config = dict(
    model='multi-label audio tagger',
    dataset='synthesised sound scenes: up to three everyday sounds over a background',
    train_examples=26041,
    gain_aug_db=6,
    n_mels=80,
    hop_length=160,
    input='log_mel',
    spec_augment=False,
    win_length=400,
    arch='ecapa_tdnn',
    norm='batchnorm',
    activation='mish',
    depths=[12],
    kernel_size=5,
    stem='single',
    widths=[192],
    num_labels=61,
    init='trunc_normal_002',
    optimizer='soap',
    beta2=0.95,
    lr=0.0015,
    beta1=0.95,
    shampoo_beta=0.95,
    eps=1e-08,
    precondition_frequency=10,
    max_precond_dim=512,
    merge_dims=True,
    one_sided=True,
    adamw_lr_other_params=0.0011,
    steps=7800,
    batch_size=64,
    epochs=19.2,
    lr_schedule='cosine',
    final_lr_fraction=0,
    warmup_steps=780,
    weight_decay=0.1,
    adamw_weight_decay_other_params=0.01,
)
Rows from block 7 of a small multi-label audio tagger, named by matrix and row number. Each number is 128 + 24 x the weight over its row's rms, rounded and kept within 0 to 255. All counts start at 0. Numbers have three digits each.
After each channel's rows are labels from the 100 clips, of 14976, where the channel reaches its highest value: "responds to" is what is common among them. Only what is clearly more common there than usual is listed. The data: synthesised sound scenes: up to three everyday sounds over a background.
# c30: last pointwise conv (model.blocks.7.c3.0.weight, 192x192x1), inputs 0-191

c30.57:168156123146093134113155137101119124105176157137116180199142136113175136125151161133156157141143140111144114136112144182168105123128173126106157134121148128148128121112167108132155134146157110114111123116113097137151152163118074137153114179139122131130100112113124116106165137109120147124128121133136112128093156111119132110118100161106098141131116134103136142122111128117149136136123142094099164155075104150125092097111083143125099135155142080111183131106139095105094121121149085132115102161096110091149099157133132153101112110156057151132137124108096100089113105126093140111
responds to: number of sounds: 3; water drop

c30.70:165120117157132105160103129109108155154111116085164117124112152090170132140143135115128126088111149123108127147105133130116157074142110189131110115111089160135123115136079130137150149138144091117164187122140122136122136097123119108093130119118112165115137096122093119112135104111119114177130146186130093130185170120108142206112158109133125100133160158126110121133096107103104139121139110109105121131118100134142114099146161104134105148115125113142127077114118119148108165126086120114113132097206119129112155143126140135127095142093148141129106093156101132144170119175122130152
responds to: clock ticking; number of sounds: 3; speech

c30.30:118086140119213184138108122123131154166083112115113123128133158138159123104128168082143101121145123131120162151123155124125126111114099112137109128162118142124130109132144103136148140139120089115146128111126131125135111154166138120110143088132136118112114150131134187121143130178130108152159100138149133122198155144138161140094161139142123080129099152129153153109089114136197156161137176142114090113147148155155139161147175116137099122115153121135134114113168116135132115199166108109154075145128102125129127109089131161109139096156127141119142129113089145133124117144125117150
responds to: clock ticking; mains hum

c30.127:092144103129096086099124179169112117091141132131151102110165147105116135128132134148115110140094104127121131121096148150168111128141160117111145158139137133165119165127138105139163143141116094094106142137158127115129113163151132155166089120127100173137110135157122147115130097133093118151130146117131155145123162154135154113096149178125149108152126086136123159125140118134193124183156138160163107136184099152143140136141151135126137139150134142116190130174146123105120121159213174141121126119107150098118130154172170098105110154106115086114126111115131135141144169135115141126
responds to: creak; knocking; first sound: creak

c30.10:188112067094078107123132123113146117121174113112123167129087154125129162120111204114127093112105104170188151123151125171210112119118129113130115100107135195087139120186123126142123126093167135108119108106104132155172159135112132155133131139116098128169128126110137142075153137093105117075123118123144113142137102095126094099123121116155097137116093136110124092127100130121097103125114132130120126144132146106145149117153137147120139138162137121150148129105150128143128132129132094114107106117157120112146101156125098157114099133138127106131103134124129081135167110109115142138
responds to: number of sounds: 1; wind; muffled (low-pass)

c30.150:128139117109104113142150126100082153142118151104142175190131147128196117131155157110157150161122178097110115159085135118116118108154112115115118119168156088127129085125140081118153134107158100133142107118134102132123178150109138137113096163127149159121103121155120105116128113138136156167115124107184150141156149091128167096123150139130092175150141137203125124105185150127154121118155132169110160179117122131149101102128167135115107126105120105120122125126169129151111108129108135131114149168120133137152155135169111114095098088124144094139107139132132138131121164120130125103
responds to: clock ticking; number of sounds: 3

c30.151:134081105113110114135132147127135137123101147102112143146190115096153100087155112126131086155167170194137118141135100104148136127130134114137153117094124131129099082107125136134134139128112133160122104109106136111136095120085113117123121148128147123121112119115126131168114166135132116110106122088130161105108114110100165091151107180099121125134117108149085121183108092075147130175164106149109117111085137108109102131121133166127163127134165165141142115128160173139172118147144152138079112176144163113132130113111108065136103166136130129138134131150133156139139147133170175151
responds to: doorbell; first sound: doorbell; barking

c30.50:175183111131124110152139103113133104139120125109120100169125163126095125150130164102138173108116154086164120175139175161095095088127122180107098122106112144140113131086156113144128142130102164163116151089135093110154102094112112091142123092145132144088128125126164131106099116153150141122104079107150134118106127128094124143132118106124128132162114150119117119105095130089085141107107105122130115123129124124117141117149102105143159122178143185090132083105100099125093133156123143130113104089153105095085116142116142119102080107112139109155158140094161126111090128128111113108
responds to: barking; first sound: barking; clipping; text has "clipped"

c30.33:191108155094103138128155146120097178131163125110145124147158148144139133123120128105182146138148152176124172108177126098107139111199129110106122140106149153142112080127104140135097142113119113116140109143186134131191131112092164143122153148118147142117165126128117150149141123182101126138151135131091138129128131122129173150140122146121105151126155109085109163134121161107128174130109124118142136145143135144166139090137119138097157144132099168098124135116093119165125103165149113154156139112161094142128154128118095126092135148136173122107138157094177169154149112132144107134
responds to: number of sounds: 3; barking; door slam

c30.2:074125139126095101118107105140136149107149116128183157072115124124143144114160128114139119113087149095145122117113117106137118114208111200188147136138114156100113185188127125137106174124140178148184127100119154092117129118140127107130136129136081134109165138156178120108112137127118122140103103105119123095117121101096097141127118110152125099084106122141152114112118126135123086140099139125098144106168158148114133148142129128142134131119156103168115110109116114135150137118126111110113149136125141154057121174123139140203131118117125134130120108132108122132142155132136120124
responds to: reverberation; text has "room"; text has "reverberant"; number of sounds: 3

c30.93:140102114181106109113152140103116185129123094137097116139145135124113136099121161126095099135157151157171108140133126119118124115116121131140138143155134169109122118124126137192114110122097089200125129140154121110129094143147116114114131153123113197108145139137117122116161159139165113112135103157109130106158115131113161098141127109103122120127146122119135122165135130157094142146179144151109147150149120100165101117101136154182088132120158122105112084119099130139161133220121133144144101153101181095106115125116145154132154164093108131102146123129086087116155118122140147155
responds to: whistle; first sound: whistle

c30.183:154126139157159128098098129138125129155078137114121098148126153129108156192127125154144132103117093132131159166136134122128125128120123175145118104135110154136094112137111118123113145125118126112125112186109111138104171093105095143142129098148110060122123092083097141117134107121099093112135191152101130161106124102107169133108138109151163121149141168125120103135112113107103134092122163094176129127116093120135101146120162105092131117129127125106155127183104083111141147124129102148133149147121137081145108115138142103125099175160170181109120098130116107132122101073099129093
responds to: bird chirping; first sound: bird chirping

c30.6:127096134113118122131164120136096156106176121126167112125147141117115164095120131095121087163121131166119125169121140173121152151121184136096135141118118132128118091108109118146111131119101113173148153149145127154122137116104137104143088129084097178082133118146112136114183154127181113110108119163132103160119108126118143115101123080077143146151116107154105107142139107163106129134128100137113133110118148117105120141077127135117094144123133117105123146185125139145125189159095102159132128118121145109094128132186105169113133089100133082117122144089129102140162189123136134119
responds to: whistle; first sound: whistle

c30.117:087124123115141119136152133099133122128118111096150095138143132153141123129121099125131125099094110134126109160089127147136101154130114117115119146124130140133111135126132117149154118109108136086144161107161114123143115113122117100140116117119109206095147140132123108104122135101133105136158162097155092113126144127104109105105144144086115081095131107137089167140181099135112095157130130106118178164117110093138137124108123099115081157162154168101138133115189152135120115110182130147094121196083191112163179128126140108132104128138088118187106162148121143149119119098123163132
responds to: church bell; number of sounds: 3; first sound: church bell

c30.100:147173139090078139121093091183152206132126141099146159135180125098192207131141169170104113116090160129137140131130132119123142119168073162132133116111121155078104124171151125104113116107145185133139110135090152094139171139113099161160149073109097119153121123151146095109125143116102102135136140122126102122118079139116121116169095126119107138097107113129123099132088118142083122106131147137113114115109126101068116135126119149097124098128165134127123127115129132108144123136131132135131142118107106145111137154113126150119128121120119147122128137114118150105154134138115141126
responds to: white noise; hammering

c30.38:111100156111117168150114109173141172136108176091162108151093116166147140154134146139071184117101166132160127133128128144108129117139122128150149118094141104105096128132164099098087163119130147137130083137097109087150140105125110128125146090135127095109151117100165133133127168152133114139151118131140137109122151148133151123090100140136086076138122121146082117113160109108109132128142096136152154103096119118131149119108095109143137118192135175109102091100122105131123119142136117113149124119109161119150132118136146096141099128091214110128152116108103129127125155129089075122
responds to: barking; first sound: barking

c30.118:130175134161115109113115128129119113102131095125142136152119126179132154150109140130119097119164103123156117168155117126094082072125170167130162155113098142139169136127091112182134109117102117114105129105116131132145127111128101126142119122108121154124107106107108123105117094144091127120137143149098115115180132120163120131144098153079153138125099165128126135110138142126083095143175127112144102169109165107105144156105159135104136114106133117114114152111135149130145117115125129088071152113088093071115117110136130144122124127147085128149083164187172105065127140122088108150
responds to: bird chirping; snoring; first sound: bird chirping; first sound: snoring

c30.27:119087178116138156141120109143119172135106117131138122106150114135139144135138117118133116135144159106138134105130128121137128127165087118106159135118130114093083090143149121134155142103145133173126130114108123096143121117115141115103160104139092156143141131117156135130119124123168108174140115118140144090170083143151153085160149153134110136161146123205122167112152143126131122178140129182105131122144146116140152118131119128158167099175188183121097102094181137126175097133153163116134124106162151136141119135117144125135145138096179126153146095118179133139101164135135166175
responds to: clock ticking; barking; first sound: barking

c30.105:109115107179100139160158110130147106167131148125100088150101119118114144150113171152120111091125099145105159160099132124160092149134124129141114145114100150163173144139117119129106116165112112113109141139121096125122101090172098131121156097108159144100120133134085156088134112126103143108108138131100113137138135109111145111157142152114170135161151138065170135118120102149137123113138147097105117144109135140106113157117162144109118124115099121124216146126118104087129138142152106141140139166120109111084112175131194141119128151148104183131160118127106122118137096112073171136
responds to: creak; number of sounds: 3; first sound: creak

c30.16:198132092129148130145140117099129137122137121159104150102102165171120103154132101124181145104187165125148124127174145114109170129112160150212124137153151147123140148135130140112139120107134131088120119132146129119154154121100129118107149092103125136130135108120104151113118120143105123156134162107097122122128085150119101122060138126092105141121162122147116121129102129158097133110096130096129138075132136118155164113095137118137144111139097151075102111121131106136155101109141151118142123068121126093165121149125126102117112115118179085099127074122114161101130159121152103096
responds to: barking; bird chirping; first sound: barking

c30.99:159175107147105129095151115142159138124096147137094117173151114137116105143055128136127161154120161127139143117114130158148107141122121170117122179108112121168149124098158132119090132141091140104094155132131104090134104119159134137187121135145117109120143145140144121096150113137144123108101143154134107088132172116087131141134097105146172096109111147090115148124123145108107131121101109087115094112132075124138119128125129126087127150119127145125128135142107148202102173104126134186148181111097088151089140136180151112132091147109125106141151151170124138110116147148119108128
responds to: coughing; first sound: coughing; clipping; text has "clipped"

c30.152:081093139103127086147099126166119152144134169098098115168164124128164216133180120130123099100089141144109140143088118136156116110187104124114130102122115143102114114149116128120151096134180182113138110132126147139130121099123157114125130120128119094100110137127109111143157099129143138154076110153098139104136123125158151159143110080135121111098127116142085108141153134145131165130137117105141162115150173133103137164093132123116092109135179136137136100140133119152161136164126110142157108151116115120071142175121144158147159133116138151160146167109120125112146102114147159148
responds to: white noise; spray hiss

c30.56:139115130141092121142094110149123167138153129134126147127112124131140192141144179107111131122127129121105145167077127194117135135123103098090142143116128126134133090132127116084167097135117108078105146135097135122109151136104106132101127087138144080129112110110143133143127122141100162107190110097112119160139156118116125138117154137124097087140123134169112160153116080110109102155197118068130136174123116156126116125133094101127097107160206132127125133098170117120124135101158084158137096136147085158165130147106143119138132124139145136139118133107122121132136120103143097094
responds to: footsteps; first sound: footsteps; muffled (low-pass)

c30.122:140145125101140135112142114151134146108117115104124154093193122145121133119130119170098100140110125115169105171130101135163124156125124128135120141133143138122108175124133141127118133135142143164119151150139111097159133137112121096145124125147109140124125124139150112148138151126139102123120110129118114075099098184093167114164107138075114119114092098106124115181084086125130156118174079121088123097150128126136129158088116124146170133117135192096075143107121168127152148154144177124105155108138130143118131083112096117100158146125118100129151134117171162155120115148178114194
responds to: doorbell; number of sounds: 3; barking

c30.104:139145121173123102122149230141116131049156164133130102109125209135125142088130136152121117166186138136118163156130191129124117110125128117114103120108104179124132122140094125098099141163122118113107108189117164137103131147132161158115094115133109106145181154130117110107112126115127079148112111128112171106146107131129109120124125114139147119114112109131123118111110140137115138133105135156173130107160090133100132135140115114141131096129154121140120128130114107092160166180155114104126154143133139121127067159137147153101128140124148122133175120128151122128137144124122142142
responds to: number of sounds: 1; creak

c30.88:107139126130116111107102137114125119129113143182139143156125114114111124118120109163120161118126095085148127185142128136108103119134167121136097117125126137171151137113108119098103086153124093113091125118088092150095096108149117127150088136125143122111107118104134101096098107100136159123091086141130146108112100133109116140105094092126150086120070128144136092100139085144095113141137126113103105091124148110136110159123092114117127103095157146105089101086085126117094145158074147114128127135085142092094124093146139164124102139104166107175119107116097120170099164122091095114
responds to: clipping; text has "clipped"; meowing

c30.120:125135142149122111155094096131113092156109113122108145135143112119146138120106157122137103090104136108112085132115100097122100123111155088111118130159131083154149118102143139167135108130088141128098127114134136140120110131155128161161113141142179139121104148145120130157147097126115177116110102116152148119117112109121140140132117147136106135178129119138149110150132160107122131108194188112117107149109151129175111144150119088123130159135102103129103225102161179171133111136107105111106106139155109108126137128142079114117112117173093105099106162144176131068106155116116159148
responds to: glass breaking; first sound: glass breaking

c30.39:143104116123136138086138139085154091099138130118090121162134147101149110111161114103182141144144130126135120143105126128131108114126112149116138123108182126143121137110139136128129137144135101147130133117105142122127101124148137108102147153176095144147134121123144123104129151161143112183129112097171116130158101139114104126119087120094131157100137157151107114133099147116122143117132125198144137128107114097142142110169142155220168145175141174120112147129125135079119137168125172133099147105154172137127116158112131126138109137133154103079195127113160152107147177185159122138
responds to: zipper; first sound: zipper

c30.35:143115129109138116143085125140130100122158104125173110100126126122133116177141131119153117087110108144121124179138094139123107154167103119126135154155118131122162142120123153096154149124121115119133159123104123104173128125114109116137115124184119141158140118153121104089134076108136102091157190114101128150130143143169137146129134156092122095106137135141153143093089075149138138201147127106110115154131123134111168138133086112106143139160166161141124139093150103080114090117150127130127123108160086092121102078132137129108139136172155142163136138186141135160100078146112101117
responds to: church bell; bird chirping

c30.14:108111115103101179127127123119152135156117130124152145146122132208128154129124131145117124131134110135151145137126131075129149124142130113123155154107136173164101137116148140141090132114155114102101131152166108116188134099131132145133146137107101138154153155123120125105135083099095108127164153117116081092127120094093119106096180114160097124103152131095120163109105140109141148116104123109137112123150106141151118102120121136102101171101134139169096154086135106163115120113100091159139115110127100152121155128162105169134114100162120167164120221159129130111121077118120128115
responds to: coughing; first sound: coughing

c30.17:112148153183164120131166134104127123129126106128136123136132119134089113184145104113163154102162123113146122150142151149115110123138120138107099117130119120124149118138130153124112112136113122145132122133132127115103150123124091091130152106087104142129147156108083109108144148121153129110104143103124080112106105119113131120124127080094105135128120119156114116155109106099122097142140113154128186080129093104140097107098100080184079115146146144089091123081091094094108157161109142142082094121131128082134129143101152101131086109136092094180179099118101098130102176126158127098
responds to: laser zap; reverberation; text has "reverberant"; first sound: laser zap

c30.47:164089078083096129125133126084153160132103126121135214141151151130139158140073224128109112123131140149214137117125117096198111138125087094127098095124125176102107122183113124135137113103167109125125093116122096119129177099098111151135170123144094118147125130113137124109158131075120101108124150146138125135149108098122103113141146133111162170129120137123132118124124100123126088130135149111139146126124121110135147121146157118111106144148122133139168132161144125135143154111122131121104128136129133116114141171149146097117105144117133139123112146149124099111123134131115170134
responds to: number of sounds: 1

c30.126:143129136073158128127139115108129131147101084110152157112127139123164124084139155108138105091123177137108148140139143130103148093092130153148101133107096137132138098103093136093152113083108089114112128106115112111141158127106123162119141098078143176123102122123082154120106143144105092124118149123120089114148151141134096149114126144088122117145099104100132172113121123129114139174109129126110129139102116130122106087123126153121100146109120142130116147129112101110094101079112146169105102124119092090160113104134164198131111097167100143177136164175117102119079101116098102098
responds to: number of sounds: 3; howling; bird chirping

c30.182:134116125128113174117176159156163148142113129127152107156177130095130161146124114129135129098116116177115173095119103150141149153137094112137135141168166113139131093111187115160127155166210115150124129094148169148122124104121148143126128159188138142128098152121109146145143098161187117115094113116168105129146121098115127124090140103150118107133155114139091115084137136127121124146103142090118131110103124096135117106122137116125139153129132134179116132123156126179130130133102131154097102135118147099119151153131114127164113119124137104119111183185137102111131104093101156088
responds to: coughing; water drop; first sound: coughing

c30.135:121131098114133144106171140143142108136134120156137117118141156122158079125138140119117140116148203188153097096132154156100134133144147146118092100145125139134101105135128119156116056161126113129137117149126145143099107157137147136117116127139113138167130144144122112107117164166123119162092126120174140130167135129097102125131109150131096131092132145135120125102127124156134146105099113174100150125113163124153062100124171148130089127127120120103136102108147151120179156126134107128115141133046102129139154126125159141112132091079117131168130119121152173075092089138103121166
responds to: clock ticking; number of sounds: 3

c30.141:121081111112146122117153110124133124117101137165147123168119139157153111216182143125164179108109107130110100137186118123129144118133120132151094123159129142106061120136110125116146125121179116136137092138133153135142186122106135166114090186136079096180114107096135095119159118129164128160124186134145122155115142126111148115095148124124112118102169137125106099103119140122117146138120110110150108104108105112098106130168133106117127148111105099112144097150102118088129121125131092097117112130121157118106100147127110089124098146133159094113105157162116119100130107141098115125
responds to: bird chirping; first sound: bird chirping

c30.86:156114084114106139130121131095131130141147141182124133091116130135153091077115124119146203108165114155112125126142119146128115182097140095100142114125133104136108117135118137104148131122137178146147114118148109123101120159125137103127101198106156127194175082102137111115158131131168140124111122171116143104098124126110123168102115115153176091121086110080134089141094142119109134117119131128118091117091152118147126154122111120081128145100111112113142111091158171145107105081130106145168081113104140150134144122103117106122136141103093135106135097108095150138123105119114119130
responds to: thunder; first sound: thunder

c30.1:152136136105143127118142136128120177114096112113131163177169110103137122115157126137135146129143088134104171154090102130117084171132056134150154135118126152122121104119114113078149102144091105099086140128076100140120118132144107129121115089108121153145102138113122134145163135157138119125150126117132147135131116101127121091144166155126108129133108137167097163132136080122094103200152149139112107131134116106113163116104120131137130087141160156125089082106196117128149135150152147141101112177093111145161140121121123128109137092085122117154116075164105131107111131106114142165
responds to: footsteps; first sound: footsteps

c30.85:129186104113144107052128102143135160101104123073171163170170127180110109136119141161131092157129132128178115110111193180129149110142078138115135091097116119122076102142133131123160134144124109118159149118119161147132134109089119098132095105120108127104110137124117140150129114155109113155106174149107125148134097116158117145117140161097125155139114137137143153173124122108120114159163118146134104143107097114091140116107135120143146127124157123117122118174168139107156130105131110167115134118152109114158159125145159136112143105162124143133136089166114146179162127119166119136
responds to: clipping; text has "clipped"; church bell

c30.66:136110108139102136159121110129092135105138112172168116158087120138127132107092128107116139096132109126095152105161133125127065152164161117094144145093089128127156151169127134085097153136117167089108112113130134099108135095101104109110191130133164070111115144134109125136117162140145160105137108130110121102087164108145128096148117117113129118140094153120126138135124119114139097125085112086140128168104178109115164160105104111127160105145148140183141118078137147138133121129149155093114134159127125146152123191099129107152105159132116114133143165117140113118167160179106125138
responds to: laser zap; first sound: laser zap

c30.45:131117139098123130116142129057142138133123222079160133168142121131145126153131126147125121111123119114142165193141104094099169101122196084111119150131136150146124094133090115102098115139186099101100119160155102149126148111102132135128095144112122108090122125108098135134142128138140135150123115152115107128123134116156116094123113143115123105103107118104099164119133126128102116092129128074130155134091083156127130124080154124085088136123128147116148110155148115099117132143123112125086107169103116103160119133168134169118127094140147098150081160116117100114117111115127106121
responds to: number of sounds: 3; beeping

c30.81:126100093124089096113163139078133123147102158156101140158099134135117102133153109101155126175133125116120154116159103114126080133122152162133124104138077125136136133095122155103195154136125136076110118130131143132142107177119141112145118130117160130125107168159185131128126113128124165145192116117131119117122155144147177131109146128092130111145109141101106118153100125129186130154124120126150130145142160128143165166089107123131118118159153122130185128116141142111073106141145125138163077135131115161176109172132160150152121138133080099114147136101101114115170131147141109125
responds to: reverberation; text has "room"; text has "reverberant"; typing

c30.176:127152138126123208193117117117111146136095147112202102130181112149137117160149125199152136169147107168156140146134110091110151159165171126172175125112118122073107134112138143081120129121128119098114103120100124099104136141106134178182139091117114089113131134127095104128110127098115121138155114117113132108117157128090140098121130174128105129119126104151107142135120121117135111115120137134101111124095102133123118121136106114098117140116117128102121140121131086096081105071105100162144127139108129127157158127144122090096116112131106106131119126124094130123126109095104104100
responds to: number of sounds: 3; pink noise

c30.156:163132096103130133141124135125115177122099149105113105127128128123178124111131159137148133159108124126154109142129100145177145140109104099131116144103118147123108130140131110094133172130105090121122120124091097143115182134106111134137155131120120094137112118100135109095125190155129092111116122113127108213134141116137115125139131129097179153098116141116119156144125137120157098155154134121121140129104128105120121122110200137120138129124107109103170144228142112093123158087109111203106161161120125121161137113174137108099172126141111127145157118129105115114141114110106148107
responds to: knocking; first sound: knocking; ball bouncing

c30.83:118135148158160146114078131104135108162159101113130146098127155142140130151155109106145100180108165125152114149138091117111103106097109129125099119149106146136166136124129147125147128100086118110105120159115133112153159158108103185167137096095112089123121180126152140146134129110088129131137132104144157132153086151115162105134126143150133129133127143142154120090112143121163175130108214202168151125122084142155111141148136148114142155109096097157156184104103133105161126142145105136148112139112118134128112094161121142138145132166125148106168147173123155137110120116117125142
responds to: glass breaking; first sound: glass breaking; muffled (low-pass)

c30.26:135108109138124133184126103094101141159098158159157144108149108128116094100111141180139198173107122106102111127142124113132119137157119131118127124097080133113148182111142109108140120143129165124131111119133097119131110135125145107131139113123156100170159131110157069157114102110117133115131098168111148110137102133131115127165113115151171123097111129115151122178134113147124093126164144108107125164094108112113085156116125153112146118082112117171130121139107138142142119151145130112155105126132156173102122145114139155188123172143151135085126112110062151136148098098189126109
responds to: thunder; vacuum cleaner; background: chatter

c30.71:097136135093129129137071134142126126133107151183138161111145113175171155131129121144161153119139107092141137092121120116138128152197142139126136130133118143097126161137135145125130156138151155144159112112111146106141123138107124148169132156172129125168100096166112116105111130110145107108092113167097136112096128141123129092131069142169149125111097120132099104137142111160124133158156105128098127152114151115098123173123104116096138099111155125149108103096124137126174086159112098117165088140075136139073101144110113122155162161111123154102145161112133159108115105143076140176
responds to: thunder; first sound: thunder

c30.32:150137099140115113122112137093109185117123113113129119104121145154124116142072170128119134132152123178177119143120138102137104137149088150163124168139117147143083116152103137132110112108087136101144130137121146104129129142178187132126138127130127111141130084123105161108150148158079113111113174148132155118100139103090109141070109175129101099119103135129148082136114096143131109147133153144185106107144144135117135137156087162150101100157083096114169149095144170141137086090158112106112118145128141123085122141094135097121116118128102121102107098118135141099145134131130147180
responds to: zipper; mooing; first sound: zipper

c30.42:115169088117198122147158142151146080118163163103098125159115118114130124156122149108091169100108134155135120124163122181119162148112134133095085110161132131138099107125130151125094155155123099125130086117142173160117127111107138140121129110141104097096141139118108159132122146163151106143097121109185112135136139105111117153119098111118149159122127142148124136112108150087126119094115151137128123123128119123133147125168123116167182166177125122105089198136140149107148134107130156114118193103101124152128105180116168135147120110123099106151129101121165127103105146174117128133
responds to: zipper; first sound: zipper; muffled (low-pass)

c30.115:151124125117105120115141127101134141134189125139134110088142136178154149095172114109153111111113105145143151141126112195132116144156163135134124094155141111124126163134132161151138143161146097136152161106129153125128123166167145116128111116095096155138120127146144147103129145155095108177153090081192142118145134168124154109116103135125103128162108143160147116114191114166168144120134139189143135080137140133155089145176154142114146133126083147112120147115135146133102156119128145118124121125119164128129100086140100116086124134119132098127115106084164156165116132177158114130
responds to: zipper; clock ticking; first sound: zipper

c30.149:148143144115115151123111108101095137111119087106137120113179119143085128124162139090134123135068141096142107108119115123111145192124135141117147118102144122127111121146112130129171141100136151186177132108147137111141137125135128129134115121154129164131181156130115180164139137159107124157127106142147138126131193123137136171105124173140123156131140098114107208113125155114141124147110096173162126145125136140149136127108129144156170175125104100146150156120072110164104112119123118132154139145159130156139149151158140147137127117129099119090109168203120131129144159164112121113
responds to: coughing; first sound: coughing

c30.119:132144108120131154159119088138130114099115118132140139114086094134148117118146125160131137134132161103135104134145106138096176116100136128131106101080106103096129136121112148110125107100111106131086108113104126100170164112099119171119172111118112128078122143146119132119115168150133143111105130121138139112132177109152140156148083114127094155126131102103149148105123187102115135107101151118141159158114128121166130100100109127206160127146095098127105110112113118129136085118097141106120114153171137072164149149108181116139121124145085199115131133188115110121153156152127138144
responds to: laser zap; explosion; first sound: laser zap

c30.101:159138168144108120131134130137125117121118134078103143144153145113104111114123121140136125119136146148137131138114126105143115137138109141141132142134094131157136127088146138150118119130097142107112158140117126104095123118146134135226135105105126104127134152128146149120136129145138139110114115187114095090136139121104183177100115122172158097117142121122121116183107152107091146149137158130153099129122094117148106135122097112123149184109117132130113160106142154189138125093118145189207134141128131196117198123174121123129105150114103105135125130151119190157131108121144125136
responds to: coughing; first sound: coughing

c30.67:118145132138117106159121125131113112123133156119118107134140131087130154115129147132139128082157146141162134135180141131134095121118178132159123118129118118121137100102149161123116127134134142104082117108140122106125120129137107151163156085095131088103133150159115122129104125108161154136131114075125122121103108118100162106117135121148085124104132099155094107136095166087136133079143155146121109119128093095148154090124111102201138114185122177117093108109103081065147110174101172108068118123132151142139136157092115140098103136148155092123135115097123118109111115088157116094
responds to: laser zap; first sound: laser zap

c30.138:119163112111129140136147136146187101138144105126147139106163096103138130138143149183083103119135122109131124133129102160091157122095124164126115138135098112138152099106133193109129125154118134125104116125130147136123142124090104223148131117142111126121122191190109119119125136112130151117117108094156134121111102101127132084137122115144127130092145132127085132119098177101135107075109106155118082159118104116146109096131096126099116138111171121149105170151114114140098120125106122133129121072089089142117158149134114113108099130119099095102128192142159149110138119128133129105
responds to: coughing; first sound: coughing; muffled (low-pass)

c30.153:114149131144108133124169132110118154118125111105141120161137114137094106087152096114108101096132129127120107096132126102140096106148135146167182112110113105090089100186118149146092115174109116119138126141111160130095130100135111147146130115096188095090140158130104168141170137111112192120112102126150103099107111094116111126119108083118105085148090122092104117102112140135133088101109161133131129114157169135123147153168121112117123130131140114125102168118123135090121128167102132096111170104073090129115101146105121145165101123130088096144103118099123103105139121126149091097
responds to: glass breaking; first sound: glass breaking

c30.172:160118193105102124136116125141129150128111159117125092140124103109134140154157123133123147109154140205132157112088101135130166130182079103135141125119132123124108098124138119129115165122131118138130120144120156122146142153104136129169133124129119108115079097132099122131127135170145118125179101112116110201103095144148122101108111145102134155093159123152058128128132127155127129107181109146148140128158131110082133128080130151132139130170085126140159086198127116131138151121119127176148156154128121128123105127181153133098166104104106126108132123102111137138118122157115142174
responds to: knocking; first sound: knocking; ball bouncing; background: electric buzz

c30.166:128111158150165140142124145095104108120120143130121130106157174125113121122126172119142096128132152101116117128128145093125107126127173138170144116113107143141100120116073139145144087138142144111111148166166162118150116088124186127126095117111126125142132114104083151138140126111121152126114154146145106078158184140178114138112126166107093082138098123058107188150120116108149134167112096122129091132136145139110139125111115112109108110132129090122123158119124161086127143124144158132101121113125089158116138138124143137101127105095074129107093129162117108097131108207117095155
responds to: zipper